python train.py --dataset="pen-drawn characters of a made-up script with 800 signs" --encoder_fused_qkv=false --encoder_moe="expert_choice" --encoder_width=256 --decoder_widths=[48, 96, 144, 192] --residual_init="scaled_by_depth" --adamw_weight_decay_other_params=0.05
Rows from expert 4 of block 3 of the encoder, named by matrix and row number. Rows with one number belong to one neuron. Each number is 50 + 12 x the weight over its row's rms, rounded and kept within 0 to 99. All counts start at 0. After the name is the row's rms in percent of the matrix's.
# up: expert up (encoder.blocks.3.mlp.up, 8x64x256), inputs 128-255
# down: expert down (encoder.blocks.3.mlp.down, 8x256x64, transposed), outputs 128-255
up.19 106:38 27 63 35 65 51 55 22 56 41 57 58 30 50 48 46 60 50 58 49 37 33 58 21 46 58 37 45 47 42 68 47 49 53 55 50 45 44 43 57 31 37 70 40 20 51 72 54 28 71 44 71 40 44 53 56 41 36 62 46 51 55 47 25 36 36 36 71 59 34 51 50 82 51 43 74 62 61 55 56 47 30 42 41 56 53 50 58 66 54 55 53 41 57 33 38 61 32 65 55 37 37 34 42 80 59 60 37 57 36 51 60 51 62 44 47 39 53 59 52 40 34 38 54 40 76 65 49
up.20 104:43 33 33 49 58 56 38 57 32 69 43 48 70 54 46 46 55 29 73 38 43 38 72 60 59 57 47 39 46 33 48 58 72 49 36 67 44 49 63 53 43 62 71 14 46 45 57 33 45 48 59 52 42 37 54 51 50 44 48 47 52 46 56 68 32 58 51 38 44 51 39 62 39 42 43 51 45 59 54 66 69 38 59 40 47 49 63 66 47 50 41 69 59 60 73 60 31 42 49 47 74 29 33 46 73 43 44 38 42 60 56 72 44 45 48 41 59 49 56 45 59 44 68 55 24 58 57 50
up.21 094:72 60 45 70 39 35 50 55 47 63 52 62 59 52 34 21 46 54 28 54 59 55 52 56 49 47 58 78 60 56 24 42 49 51 37 66 48 58 49 50 61 39 34 59 68 41 43 59 35 36 50 35 51 55 50 49 51 47 45 51 39 78 39 62 41 46 51 50 58 59 70 62 39 41 53 51 62 48 44 50 20 51 53 72 37 76 47 63 63 54 48 67 54 42 20 39 67 66 40 36 30 30 41 61 52 63 52 58 55 45 54 45 47 38 50 55 35 50 30 47 71 34 46 52 50 62 06 38
up.22 090:52 54 60 55 57 45 42 53 41 38 40 40 50 60 58 48 49 59 49 59 40 54 57 51 50 50 44 40 57 17 41 53 54 51 69 27 51 41 51 43 63 36 72 59 45 69 56 74 35 56 48 54 55 61 46 48 44 31 60 49 65 53 49 43 56 63 35 52 44 47 40 30 46 43 51 62 33 24 53 37 57 52 48 45 56 57 28 51 60 48 35 49 52 53 46 33 56 48 45 64 67 91 54 24 44 61 45 51 45 34 58 40 40 42 57 62 41 52 69 58 52 33 33 43 66 69 81 52
up.23 094:79 54 89 51 38 49 46 41 25 52 56 55 33 62 46 56 42 29 56 64 42 60 64 47 52 54 57 42 55 42 30 66 54 49 47 23 58 49 60 50 57 18 56 73 28 51 41 65 34 49 48 72 38 50 60 51 48 46 42 52 40 51 54 38 53 55 39 53 67 71 45 60 72 55 46 45 30 32 65 39 53 51 34 34 41 43 65 38 67 59 64 40 59 51 56 63 61 65 43 37 35 26 65 31 43 41 37 50 47 34 33 27 27 60 42 45 72 40 35 53 54 46 45 51 72 72 52 49
up.24 096:59 62 53 39 38 68 50 50 45 50 41 48 44 40 51 51 51 47 42 51 39 52 51 48 49 51 49 60 54 56 70 50 43 33 44 41 48 44 38 54 59 46 60 32 35 43 51 41 49 44 51 90 35 44 41 50 57 65 45 54 69 40 55 38 26 41 31 54 46 44 48 66 54 58 52 71 65 44 62 56 51 41 49 33 35 41 35 62 49 42 39 67 41 38 39 39 71 43 66 50 48 57 49 10 56 51 41 66 45 49 53 38 52 46 57 52 16 57 35 63 34 35 56 45 68 80 54 57
up.25 086:64 51 53 35 55 43 45 35 47 53 46 67 49 39 31 30 57 48 56 39 45 33 38 40 41 67 50 45 39 74 51 42 60 61 48 69 39 64 38 59 64 49 57 39 58 62 64 38 45 66 43 39 64 46 48 66 35 49 64 40 38 61 57 66 41 30 53 66 49 63 44 37 64 53 31 62 56 64 30 57 30 40 42 62 34 51 58 54 65 66 57 45 42 55 52 50 43 43 53 41 29 56 45 60 73 48 67 48 65 47 38 53 26 28 37 55 38 67 69 44 47 67 38 58 55 33 51 29
up.26 112:54 69 70 60 43 58 35 35 39 50 63 72 49 56 50 56 62 43 66 46 49 50 70 60 32 60 56 22 19 58 47 62 48 51 58 68 40 59 47 58 39 63 30 44 63 50 40 57 49 44 43 36 58 59 44 58 24 43 47 32 39 52 54 58 45 50 50 60 54 58 42 36 39 63 38 43 46 54 42 45 65 67 76 47 43 49 52 45 30 60 69 35 63 58 64 53 31 42 49 34 58 54 49 57 30 56 42 44 46 60 50 48 43 62 49 54 43 53 68 40 64 59 34 56 52 52 52 49
up.27 096:50 42 16 59 33 39 58 45 58 28 42 55 58 33 54 63 30 35 87 62 52 53 27 57 41 54 51 50 46 50 48 43 30 48 45 41 51 53 44 51 43 38 29 58 45 55 49 54 39 62 58 71 54 47 69 48 50 56 39 46 78 55 32 20 34 48 38 54 83 29 76 29 60 62 55 66 72 58 48 36 69 58 53 53 28 55 52 57 58 53 70 51 40 52 54 58 66 23 37 52 47 61 49 45 40 45 49 64 57 49 55 34 55 87 46 66 65 55 62 42 67 38 32 49 59 48 64 48
up.28 110:30 24 75 35 43 49 47 44 54 51 76 57 49 66 48 40 46 73 63 58 56 42 53 66 55 74 57 48 46 44 53 39 38 25 46 58 48 48 46 52 43 46 40 44 36 75 71 57 56 37 57 31 21 40 70 57 46 47 55 43 64 61 30 36 63 39 44 53 39 29 55 56 41 48 47 43 34 47 48 54 51 38 31 43 53 59 55 43 60 52 32 61 19 62 62 27 32 51 39 52 53 48 50 25 66 66 70 38 67 65 51 51 27 64 46 49 66 51 56 59 50 53 39 64 32 59 52 41
up.29 097:77 75 38 38 41 79 53 62 63 33 64 44 38 42 62 47 35 85 19 42 49 59 55 48 51 52 54 47 55 41 29 61 44 28 66 24 51 59 43 51 39 37 28 66 53 59 35 62 38 52 59 65 55 61 34 51 53 55 60 55 40 31 47 16 49 40 38 56 27 47 68 40 60 71 46 31 43 30 60 63 59 40 57 50 32 59 46 67 54 47 56 53 41 44 48 47 59 62 38 24 47 48 49 44 48 48 40 60 53 41 18 47 45 64 40 63 53 46 63 63 40 48 56 34 63 18 55 62
up.30 105:49 49 27 46 48 24 50 62 50 40 53 55 41 22 42 67 29 50 34 54 58 47 53 56 52 56 64 60 49 78 61 50 49 25 67 50 47 55 27 53 48 37 08 67 37 57 48 51 54 32 52 38 69 50 56 42 54 54 37 52 32 56 57 67 63 34 54 40 39 45 63 66 67 67 58 53 58 59 60 55 48 41 46 68 61 68 38 44 67 43 63 64 62 55 36 58 47 52 45 23 37 68 79 49 36 30 65 64 65 50 30 33 28 42 38 27 73 50 33 25 54 47 54 42 67 51 75 52
up.31 098:43 70 45 62 69 45 33 42 52 49 62 37 63 43 28 67 59 59 57 37 48 40 74 49 47 46 51 40 46 38 38 70 21 46 67 14 46 39 34 61 29 55 61 40 41 57 33 43 49 59 60 70 68 41 39 55 41 42 61 42 49 26 41 41 53 56 33 37 39 71 53 61 57 72 47 52 44 41 54 66 55 48 60 45 60 50 66 67 53 51 53 55 63 55 60 65 44 40 36 30 66 31 61 64 38 35 34 39 41 38 51 51 35 36 53 48 55 49 48 40 61 40 61 51 47 55 74 51
up.32 102:28 64 73 49 65 41 35 46 29 62 64 50 43 48 53 55 35 50 48 56 40 50 63 79 51 52 41 30 55 31 11 37 39 45 49 60 53 55 62 50 48 62 44 39 48 35 73 52 24 50 55 38 49 61 55 54 43 35 47 44 39 58 44 60 47 54 60 63 37 62 46 60 74 51 52 58 67 58 55 54 67 34 43 55 56 54 45 58 57 50 50 65 57 76 44 37 54 56 59 63 55 52 30 70 55 62 33 47 57 55 59 43 26 31 52 55 60 53 56 61 59 27 49 60 64 62 51 45
up.33 097:43 46 68 40 40 34 43 27 52 43 45 50 50 56 42 48 71 41 33 56 55 45 58 56 60 47 41 51 59 46 36 57 57 73 29 16 47 48 42 53 76 65 65 70 61 57 59 43 60 46 54 61 50 38 57 51 47 52 43 48 47 41 33 32 47 48 29 48 47 31 53 65 48 42 54 72 49 45 45 35 41 61 40 60 47 47 60 45 39 59 53 32 36 66 37 36 54 49 54 53 63 63 63 56 56 76 30 42 39 38 64 60 31 47 59 79 34 47 59 65 81 15 45 52 44 51 54 45
up.34 099:45 43 42 54 56 32 58 52 17 55 46 49 62 40 52 55 35 56 36 46 60 37 31 53 63 52 44 48 53 35 59 50 30 52 58 72 49 59 56 52 22 57 38 69 56 40 58 53 23 64 77 48 62 46 54 43 48 28 33 50 45 51 64 30 31 42 43 45 62 49 47 46 63 42 52 71 70 77 60 58 59 34 62 60 60 32 73 70 53 46 42 63 61 57 58 70 42 44 45 36 54 39 48 50 45 36 32 44 56 42 41 54 63 39 35 54 45 52 58 52 74 38 53 44 59 34 63 48
up.35 107:46 47 61 29 49 51 36 56 38 57 47 47 50 52 34 50 48 50 36 42 58 37 48 60 45 58 48 74 37 43 64 31 44 62 31 72 46 59 50 55 46 50 44 42 53 57 53 15 59 55 50 46 61 30 58 64 41 75 62 36 44 66 38 60 45 40 63 56 56 52 32 61 43 39 50 42 62 65 39 41 66 31 30 60 39 62 52 54 43 55 59 61 35 57 54 42 56 41 34 65 42 58 52 39 54 34 51 44 65 55 57 51 51 23 29 37 24 62 65 44 35 49 49 59 51 41 62 42
up.36 096:52 46 48 40 42 65 51 42 52 60 43 45 40 69 46 59 38 72 32 19 34 49 48 60 46 55 49 37 49 43 58 47 51 73 56 48 40 55 45 61 27 65 31 72 47 64 49 15 39 59 53 56 46 42 30 65 30 58 83 38 71 48 46 34 43 42 58 62 38 53 51 38 40 43 34 34 45 48 48 47 61 59 60 44 43 52 49 31 49 52 55 36 49 61 66 48 62 39 51 77 38 53 37 47 57 42 35 28 47 57 60 36 79 48 40 53 29 53 81 72 35 60 70 60 49 22 67 46
up.37 097:39 48 28 45 49 55 50 56 15 29 41 54 54 50 60 39 39 73 69 47 53 63 54 81 46 38 48 28 57 23 49 58 34 13 34 40 50 55 63 50 63 58 23 43 58 54 35 75 42 53 52 36 43 41 41 50 59 38 59 50 84 40 62 48 53 58 49 58 24 57 63 38 71 49 53 35 51 56 56 65 69 62 55 38 48 65 44 31 44 52 43 48 43 44 52 44 50 47 44 44 65 49 54 35 50 39 49 53 63 56 44 43 60 66 49 61 55 51 79 72 42 46 49 49 50 70 48 56
up.38 087:44 30 45 60 59 50 63 66 40 63 48 53 57 45 65 46 86 23 63 51 50 28 43 44 61 61 62 44 52 42 26 43 54 54 33 60 48 53 47 46 40 45 71 42 45 52 46 39 54 42 63 54 47 68 60 44 56 39 29 51 35 10 37 48 49 45 42 38 42 41 59 92 52 40 52 50 56 52 63 62 39 66 57 66 44 39 62 41 56 45 52 25 74 56 56 72 41 32 32 53 49 36 63 78 42 76 38 48 47 39 67 68 42 48 33 36 32 47 53 51 44 43 58 65 42 23 47 57
up.39 102:48 20 61 45 45 60 58 48 37 34 40 57 37 53 53 53 72 65 37 43 34 47 47 67 45 58 41 58 47 52 40 46 42 36 54 49 44 60 40 66 55 79 52 46 64 72 55 45 44 59 55 64 60 53 45 59 41 48 54 39 60 68 46 64 51 45 49 48 53 41 54 58 62 62 43 87 53 35 34 54 78 44 49 57 58 62 50 67 44 60 53 52 44 54 10 62 53 29 29 37 51 34 54 58 54 47 52 47 80 43 49 34 54 37 57 58 69 56 57 73 35 42 37 54 18 27 39 48
up.40 093:71 51 66 44 48 68 47 41 44 64 60 50 40 45 49 64 47 48 38 62 50 38 38 46 56 36 49 49 57 41 68 63 49 44 55 57 50 50 56 44 72 69 45 39 58 48 51 38 46 45 56 70 43 79 36 51 47 39 53 52 49 47 60 68 67 57 36 52 18 51 48 62 51 16 48 31 38 58 55 68 44 39 47 52 46 48 50 39 31 50 29 43 55 44 45 50 62 62 51 49 64 55 54 64 46 44 55 36 69 50 43 66 21 53 56 42 58 50 70 36 48 46 46 49 52 42 54 54
up.41 108:35 68 41 45 50 48 30 45 31 65 49 59 68 60 38 33 35 60 59 35 47 48 53 48 39 46 52 60 52 65 60 44 53 32 49 73 42 52 52 48 78 54 41 17 81 38 48 56 73 58 42 18 63 32 58 55 45 66 48 40 44 55 52 67 51 42 62 58 47 63 27 66 52 44 43 66 54 52 53 60 61 48 50 55 39 67 49 44 34 58 54 61 59 44 48 38 60 43 40 46 61 61 30 49 38 48 43 55 60 56 39 68 41 37 46 38 29 61 65 46 46 51 40 53 59 55 26 50
up.42 099:55 63 30 39 53 33 54 60 27 61 34 60 44 51 61 31 59 37 51 38 46 38 60 53 43 51 53 47 36 56 79 63 41 61 36 46 45 45 37 53 56 54 80 32 48 50 49 47 63 61 36 54 54 37 58 57 54 45 52 49 38 54 28 59 26 38 35 42 52 65 57 43 37 48 42 64 74 62 46 81 35 54 57 37 34 66 72 51 57 57 51 58 57 50 33 48 56 42 56 37 36 41 41 35 64 47 58 41 46 34 36 69 57 43 47 35 33 57 66 48 35 37 63 52 61 36 43 51
up.43 101:48 54 40 51 47 48 31 27 49 29 57 56 41 50 57 52 39 44 55 42 45 42 12 46 51 56 39 65 35 67 60 57 33 55 45 43 48 54 57 55 55 53 59 49 59 48 47 45 29 70 35 42 58 44 50 59 41 45 50 41 45 52 38 23 36 40 73 46 78 52 44 37 49 50 41 65 60 65 47 65 58 69 47 53 47 33 86 52 65 57 57 40 44 48 59 56 48 49 45 58 53 42 60 30 56 42 67 41 49 24 57 58 66 48 51 36 45 52 56 64 30 69 43 50 56 48 60 45
up.44 080:62 65 37 48 52 54 59 51 49 80 43 45 57 58 51 43 38 69 59 50 41 64 48 50 49 48 49 36 52 48 11 35 43 44 58 49 56 48 41 53 47 51 58 50 82 36 43 34 41 35 55 72 43 50 55 44 60 71 50 55 52 56 38 51 57 58 62 58 58 56 32 44 63 37 56 78 53 15 46 50 54 46 56 49 45 72 40 47 66 46 42 46 64 44 40 53 74 47 55 60 54 47 59 73 50 45 56 56 36 61 43 47 37 39 65 52 82 55 43 55 59 46 54 43 50 44 39 50
up.45 088:64 48 62 37 43 56 64 49 19 45 61 47 59 67 55 33 38 58 78 53 48 34 60 49 56 54 28 63 48 42 60 55 47 43 27 55 49 54 53 48 41 49 57 28 41 56 36 59 39 54 64 59 40 34 50 53 47 41 64 47 52 56 52 51 62 64 41 48 36 48 39 50 57 52 43 54 44 53 44 41 51 63 41 45 40 36 53 37 60 57 35 42 51 47 27 50 16 64 45 49 69 25 57 33 49 51 57 52 50 33 54 71 77 85 37 60 45 53 43 45 47 43 42 53 43 62 15 52
down.19 101:56 36 38 43 62 59 36 40 49 46 38 61 51 44 37 75 51 44 56 51 48 59 59 63 36 54 42 34 53 54 49 41 80 39 45 48 34 35 41 82 50 37 40 85 50 77 57 57 59 37 42 47 70 55 42 65 25 81 63 45 41 59 56 82 60 45 58 58 47 61 53 36 43 46 35 24 45 50 40 45 58 30 45 65 75 51 38 55 55 54 60 67 57 50 52 52 35 49 65 38 53 55 73 76 48 31 46 37 68 53 56 35 59 39 46 23 53 52 52 41 51 63 56 43 29 37 41 47
down.20 099:58 47 45 73 44 26 43 45 26 66 59 34 81 79 34 42 62 66 53 52 51 45 46 56 71 26 51 58 50 57 38 54 21 78 56 59 63 62 46 27 52 64 74 26 45 57 38 54 56 41 49 62 44 45 57 40 60 28 44 49 60 63 47 45 42 73 58 40 31 47 39 61 50 44 65 66 49 32 45 49 34 67 49 69 65 44 60 34 46 51 34 54 47 50 51 53 37 46 43 46 56 55 45 54 47 56 56 66 40 59 64 59 27 43 53 53 68 46 37 47 72 45 63 59 65 55 59 53
down.21 094:59 45 45 30 56 53 44 52 52 53 42 56 52 45 60 48 47 45 58 36 55 20 61 57 51 40 49 39 28 50 66 51 66 44 31 48 52 51 63 52 51 61 33 55 51 43 59 46 57 57 39 47 48 45 42 49 48 58 69 47 42 45 34 51 51 36 59 47 33 66 53 55 49 49 38 56 51 80 56 43 27 35 58 52 70 51 59 56 46 48 20 55 46 47 70 45 46 70 77 58 44 57 59 58 73 59 44 41 16 37 41 62 39 54 55 79 17 55 57 56 29 25 56 47 81 57 67 46
down.22 089:46 54 38 40 48 59 47 39 62 52 36 64 38 31 52 78 38 43 50 39 53 63 50 42 43 70 52 38 22 74 58 44 76 38 44 53 55 41 46 62 47 48 37 67 52 43 78 44 53 43 47 39 53 47 52 52 38 70 73 45 44 47 53 86 58 47 60 50 52 49 45 43 46 52 38 32 51 60 45 61 44 34 44 52 59 45 49 55 49 52 60 62 49 68 44 54 55 49 65 59 44 54 55 65 57 45 37 38 54 46 34 44 52 38 73 61 55 52 37 53 44 71 42 54 38 46 27 41
down.23 094:41 53 42 32 26 64 37 48 61 41 45 57 50 43 46 56 55 37 45 39 50 38 34 59 35 67 37 43 34 26 73 34 63 54 54 74 29 39 50 38 55 71 41 48 65 54 65 21 31 64 50 51 51 57 29 58 38 64 58 41 46 50 53 40 30 32 52 57 53 50 58 37 51 50 39 21 56 66 41 46 64 16 53 39 43 44 51 57 41 44 58 42 40 64 69 43 51 33 62 51 51 63 62 54 63 46 46 30 60 58 51 49 66 49 52 55 26 52 62 45 45 54 50 46 60 22 62 58
down.24 099:48 48 56 45 48 45 33 45 68 25 44 55 44 37 51 65 51 46 55 55 48 41 62 70 41 51 41 52 52 42 54 36 60 51 43 51 36 40 33 39 55 47 48 26 61 54 56 41 40 43 45 60 55 64 34 64 40 30 49 52 41 49 50 32 31 39 42 72 57 53 62 42 54 46 39 53 39 60 51 43 62 31 49 58 73 48 47 65 54 50 64 58 49 45 45 40 57 61 53 36 27 61 28 64 41 54 59 48 66 63 41 47 65 49 41 48 70 47 52 21 62 53 45 58 45 36 48 47
down.25 071:56 55 48 60 36 58 52 46 26 56 52 34 51 63 56 35 62 60 54 61 51 50 51 87 55 48 51 66 57 56 71 54 28 46 49 36 51 54 73 40 54 56 62 17 47 56 37 48 48 72 67 52 47 38 51 41 58 44 37 54 55 47 58 38 53 74 45 45 49 39 50 39 56 54 66 59 52 41 45 46 64 76 49 24 34 51 63 48 30 52 54 42 40 48 58 55 54 41 50 42 98 43 39 20 46 39 40 68 54 60 54 58 51 38 48 48 44 45 52 66 54 59 47 47 68 52 74 53
down.26 092:62 46 51 50 24 40 38 46 59 46 55 69 59 40 53 60 64 51 50 45 56 44 54 47 35 65 48 40 57 62 76 48 57 41 35 50 34 43 31 43 53 66 34 76 55 54 63 70 56 52 44 40 64 70 58 58 41 42 58 48 38 48 66 52 37 49 55 60 50 39 56 27 61 48 30 52 47 57 35 40 40 48 58 56 42 52 45 51 40 53 65 52 58 58 46 44 51 46 34 38 58 52 15 62 57 52 42 31 32 46 38 43 30 70 37 62 65 46 62 33 62 61 50 56 46 64 33 39
down.27 086:36 50 39 48 55 42 39 46 47 51 49 36 53 58 48 60 56 53 49 49 61 53 61 40 55 54 46 57 32 37 68 55 75 57 38 60 63 57 69 60 46 00 49 63 58 40 37 35 46 46 55 43 48 48 33 47 45 54 52 53 64 53 45 34 61 44 40 55 44 54 59 59 29 51 44 32 60 48 57 61 58 37 51 23 64 47 60 56 46 45 38 59 37 51 68 39 47 55 49 45 47 41 59 49 43 51 72 47 53 49 37 59 52 45 31 18 47 50 42 41 33 55 62 52 25 56 79 62
down.28 099:31 38 54 60 33 65 55 39 45 55 47 44 56 49 58 52 45 51 49 54 50 42 45 50 51 59 51 58 48 46 42 43 45 57 86 70 59 51 68 29 50 77 31 49 55 55 61 57 41 64 53 61 54 43 60 44 52 52 34 56 47 72 53 57 31 46 45 46 71 45 51 41 60 47 56 43 60 56 53 46 78 56 42 53 17 47 60 52 47 48 45 32 43 63 67 72 35 42 33 48 59 67 65 35 64 39 24 41 68 40 54 51 61 59 55 63 33 47 64 68 48 75 48 57 68 41 47 48
down.29 088:26 27 56 42 63 49 51 40 48 45 48 66 64 36 45 58 47 60 62 36 49 49 44 25 40 47 32 57 45 52 76 47 60 65 50 77 30 39 62 56 56 63 72 50 65 46 66 39 25 33 49 51 51 44 54 67 44 21 61 45 59 64 74 64 48 47 53 54 71 41 54 56 69 38 28 50 62 64 38 28 43 33 45 75 56 49 61 55 53 50 43 58 40 66 34 46 42 35 59 56 14 66 45 55 70 44 62 33 53 36 66 63 64 64 65 50 60 60 54 41 38 37 54 58 61 42 47 34
down.30 093:45 47 46 60 62 58 54 48 55 53 46 63 51 42 53 42 60 67 43 42 46 54 56 24 55 66 57 50 39 90 42 51 70 35 44 27 42 39 26 58 50 37 68 56 45 59 55 47 73 46 44 52 47 49 63 47 60 25 53 51 36 42 29 73 43 49 55 56 55 60 42 46 81 51 49 78 67 48 39 45 23 67 47 98 39 50 48 52 54 48 50 57 49 50 29 48 61 48 49 56 42 53 33 44 60 54 31 49 46 51 36 49 28 55 29 52 74 52 53 49 35 31 48 49 43 56 41 51
down.31 094:36 45 32 47 62 73 45 53 58 42 29 62 48 29 69 63 53 59 50 47 49 53 33 40 43 44 52 51 46 52 47 34 79 38 66 42 39 48 64 39 53 55 34 64 55 37 78 39 22 49 47 58 62 62 68 54 43 53 49 50 40 57 72 69 37 35 42 64 47 46 48 44 68 48 41 56 58 55 51 36 67 43 39 42 28 54 43 47 40 54 68 38 56 68 56 51 47 34 54 62 44 65 45 48 70 36 24 26 66 41 51 59 55 57 61 52 39 50 62 54 39 59 35 46 72 33 42 49
down.32 088:42 45 57 64 61 36 68 57 31 47 57 26 48 47 61 18 31 53 47 52 46 48 47 49 62 21 61 61 72 48 29 62 19 73 47 67 58 57 64 40 52 30 82 32 36 41 37 60 52 61 68 39 41 34 49 37 65 46 42 58 57 61 57 37 27 73 37 34 60 40 43 59 63 58 79 70 51 43 64 50 45 73 49 53 31 59 59 47 66 42 38 50 38 42 50 64 54 44 36 48 47 35 52 44 35 48 31 83 68 59 45 52 49 57 48 34 46 41 49 50 58 46 55 50 43 51 55 63
down.33 081:64 62 64 72 66 34 59 58 37 62 62 46 37 53 39 33 50 57 55 54 50 55 55 67 56 52 63 44 69 66 36 65 32 34 50 21 66 49 33 35 53 51 61 42 40 44 35 72 73 47 50 45 46 43 48 35 63 28 47 50 53 47 37 57 48 59 40 45 46 46 39 70 57 54 62 77 47 41 52 53 48 83 55 39 48 52 60 46 67 53 37 45 61 46 35 44 69 68 50 39 70 47 28 40 31 71 44 75 46 54 30 41 25 62 54 69 84 49 45 60 56 27 56 56 52 66 61 50
down.34 111:45 48 37 45 49 43 61 64 54 66 65 40 55 69 53 48 43 51 48 47 52 32 55 30 65 31 64 58 63 46 22 58 26 51 36 27 60 53 47 66 47 32 80 41 45 50 53 50 68 44 45 59 38 34 55 41 57 60 56 52 73 59 35 45 70 60 74 48 47 48 47 61 43 56 65 42 59 24 41 54 40 67 40 35 43 50 55 45 51 44 31 52 32 54 47 49 36 46 49 59 49 50 61 46 42 49 49 57 35 46 63 57 38 34 60 46 52 52 36 69 44 34 60 44 51 75 61 54
down.35 123:45 42 18 41 54 74 42 45 64 35 24 58 51 35 63 52 47 54 54 34 55 44 37 33 43 55 36 51 39 46 62 40 69 33 60 64 44 37 68 35 54 54 27 41 69 39 73 29 17 72 49 50 56 52 58 58 44 61 59 42 55 54 58 43 46 36 58 52 69 55 51 39 75 43 42 44 58 73 53 56 64 26 35 47 21 54 65 54 40 51 52 56 33 62 56 53 42 39 46 60 40 56 46 53 75 32 37 34 73 35 46 67 60 48 58 37 42 54 71 53 29 48 39 53 51 32 56 54
down.36 112:52 57 48 47 50 54 45 59 61 59 40 67 51 47 52 52 66 44 53 37 49 72 59 22 44 54 42 50 21 61 52 51 87 47 47 55 46 49 44 68 55 44 27 78 54 55 52 25 37 42 39 45 45 53 47 62 49 22 70 41 23 35 37 57 50 30 56 48 40 75 46 55 59 46 29 44 47 70 35 52 40 38 35 84 49 53 42 52 42 57 53 57 44 55 43 43 54 63 55 61 34 57 36 52 84 60 53 26 55 37 35 64 24 60 42 30 55 58 59 39 37 48 54 50 49 51 35 50
down.37 103:73 63 44 55 55 72 53 68 56 62 58 42 47 49 68 23 53 58 52 41 46 56 54 46 50 29 67 53 49 69 43 57 81 33 59 42 43 51 56 57 46 35 44 42 34 25 55 41 45 35 40 43 44 54 53 50 58 60 43 50 53 36 47 74 61 47 54 46 35 59 46 52 54 46 58 57 45 46 33 47 27 57 41 30 44 53 34 44 44 42 44 57 52 57 61 50 57 52 56 59 78 36 36 17 48 45 32 55 44 58 60 46 38 72 56 21 34 55 49 56 62 36 41 47 25 69 74 60
down.38 069:31 49 45 62 49 44 58 36 56 46 52 47 56 49 61 67 55 58 45 54 56 51 35 33 49 21 37 40 59 41 31 41 28 68 58 58 63 46 42 49 49 53 80 67 65 65 52 63 64 57 47 68 50 32 59 55 56 56 46 47 46 67 60 30 33 61 58 54 69 46 47 42 79 55 51 63 56 49 59 34 62 46 40 77 45 47 55 44 46 52 54 42 40 69 39 65 54 47 59 56 22 57 61 58 71 34 40 44 59 50 55 44 49 53 69 95 50 42 37 61 39 45 50 43 65 50 38 51
down.39 114:68 47 54 35 76 43 46 52 39 56 51 56 35 54 52 54 50 41 51 41 48 50 57 35 47 56 46 38 28 79 61 52 70 42 40 27 55 46 38 71 51 60 59 50 49 41 70 34 45 45 48 19 56 40 65 51 49 44 70 54 50 54 67 75 51 49 61 51 59 60 39 58 56 54 40 55 48 50 41 63 24 57 37 38 49 51 53 43 59 50 47 54 52 51 40 32 72 44 53 57 42 59 26 37 68 51 70 49 29 34 29 54 22 36 46 47 52 53 46 44 30 62 53 52 66 66 44 49
down.40 081:40 40 55 50 70 44 66 49 42 38 53 50 38 47 45 47 38 52 40 46 48 68 48 35 54 45 49 32 69 75 30 51 31 34 50 38 66 48 32 54 46 27 60 60 60 41 56 58 48 53 48 71 44 44 65 54 54 66 55 46 58 65 53 45 44 70 56 51 62 39 33 47 67 53 58 80 50 47 58 46 42 54 38 45 57 54 42 53 73 48 71 64 45 40 20 45 52 53 46 54 42 38 56 39 41 49 44 64 47 39 60 38 57 40 56 27 67 54 43 57 36 55 35 36 33 59 23 42
down.41 136:41 39 33 50 37 66 35 44 68 43 35 64 50 43 49 75 41 39 50 33 50 52 54 43 38 43 36 53 35 36 67 39 65 42 50 70 28 34 49 80 54 40 33 72 58 61 64 36 16 56 47 48 67 55 47 61 33 73 68 42 42 51 69 46 46 34 42 58 56 58 56 31 49 50 28 32 51 58 55 46 73 26 42 54 55 49 41 59 43 55 67 51 44 57 58 61 35 47 49 50 46 61 71 55 62 41 46 29 68 54 51 46 61 61 42 47 52 58 61 44 42 60 48 51 29 30 46 48
down.42 103:65 58 67 54 59 45 50 63 47 57 53 54 47 45 43 44 57 36 55 59 54 45 62 71 51 70 50 58 53 58 44 53 59 50 39 49 42 51 45 47 50 67 25 58 35 52 35 58 46 35 54 51 58 61 41 41 46 33 37 54 40 33 33 45 49 45 37 48 35 56 62 63 36 49 43 50 42 41 37 43 43 57 61 55 78 49 40 57 58 49 38 45 53 33 56 40 42 62 59 41 75 47 38 66 47 70 72 47 29 37 41 58 44 43 27 47 56 53 44 31 60 29 50 44 47 57 70 50
down.43 100:28 55 40 54 54 52 57 50 39 50 52 45 48 45 56 46 28 56 40 42 49 45 37 75 51 39 42 43 47 51 34 46 40 60 63 64 54 41 84 58 51 48 49 58 53 36 74 44 29 64 53 40 46 41 53 50 48 38 44 48 50 59 61 47 53 60 52 48 50 46 41 46 63 57 63 52 62 54 61 56 70 51 40 40 40 46 60 45 49 51 50 39 40 67 50 57 33 35 40 58 67 56 71 39 43 43 49 57 59 29 47 58 63 29 66 47 39 52 50 77 41 52 44 43 40 45 55 51
down.44 074:27 47 59 57 17 60 48 53 52 32 51 57 38 42 56 54 58 41 53 60 46 36 48 51 46 59 45 59 57 32 63 41 55 63 72 59 37 45 51 32 56 68 47 33 57 66 44 47 42 79 54 56 52 60 58 65 40 38 36 46 47 45 52 31 18 47 32 55 86 49 58 45 51 53 50 52 56 50 46 43 73 51 55 42 36 50 65 58 44 55 55 47 48 60 55 73 57 39 40 39 50 37 55 41 55 43 21 59 61 56 72 42 79 72 47 54 28 47 52 56 55 55 67 51 63 34 38 48
down.45 081:48 34 54 48 44 57 52 45 47 48 49 43 24 44 37 46 56 71 52 54 53 66 46 50 50 82 39 50 50 68 52 54 53 50 41 48 55 64 68 61 51 48 58 49 32 60 42 47 39 50 65 48 55 41 57 43 52 81 44 59 50 34 41 27 64 51 30 45 54 43 56 56 33 51 55 79 49 48 44 81 50 61 46 47 32 59 57 59 55 49 48 59 44 40 55 52 64 55 57 42 66 38 52 43 53 53 66 59 57 62 33 49 54 93 53 35 45 46 42 55 42 38 48 48 30 46 76 56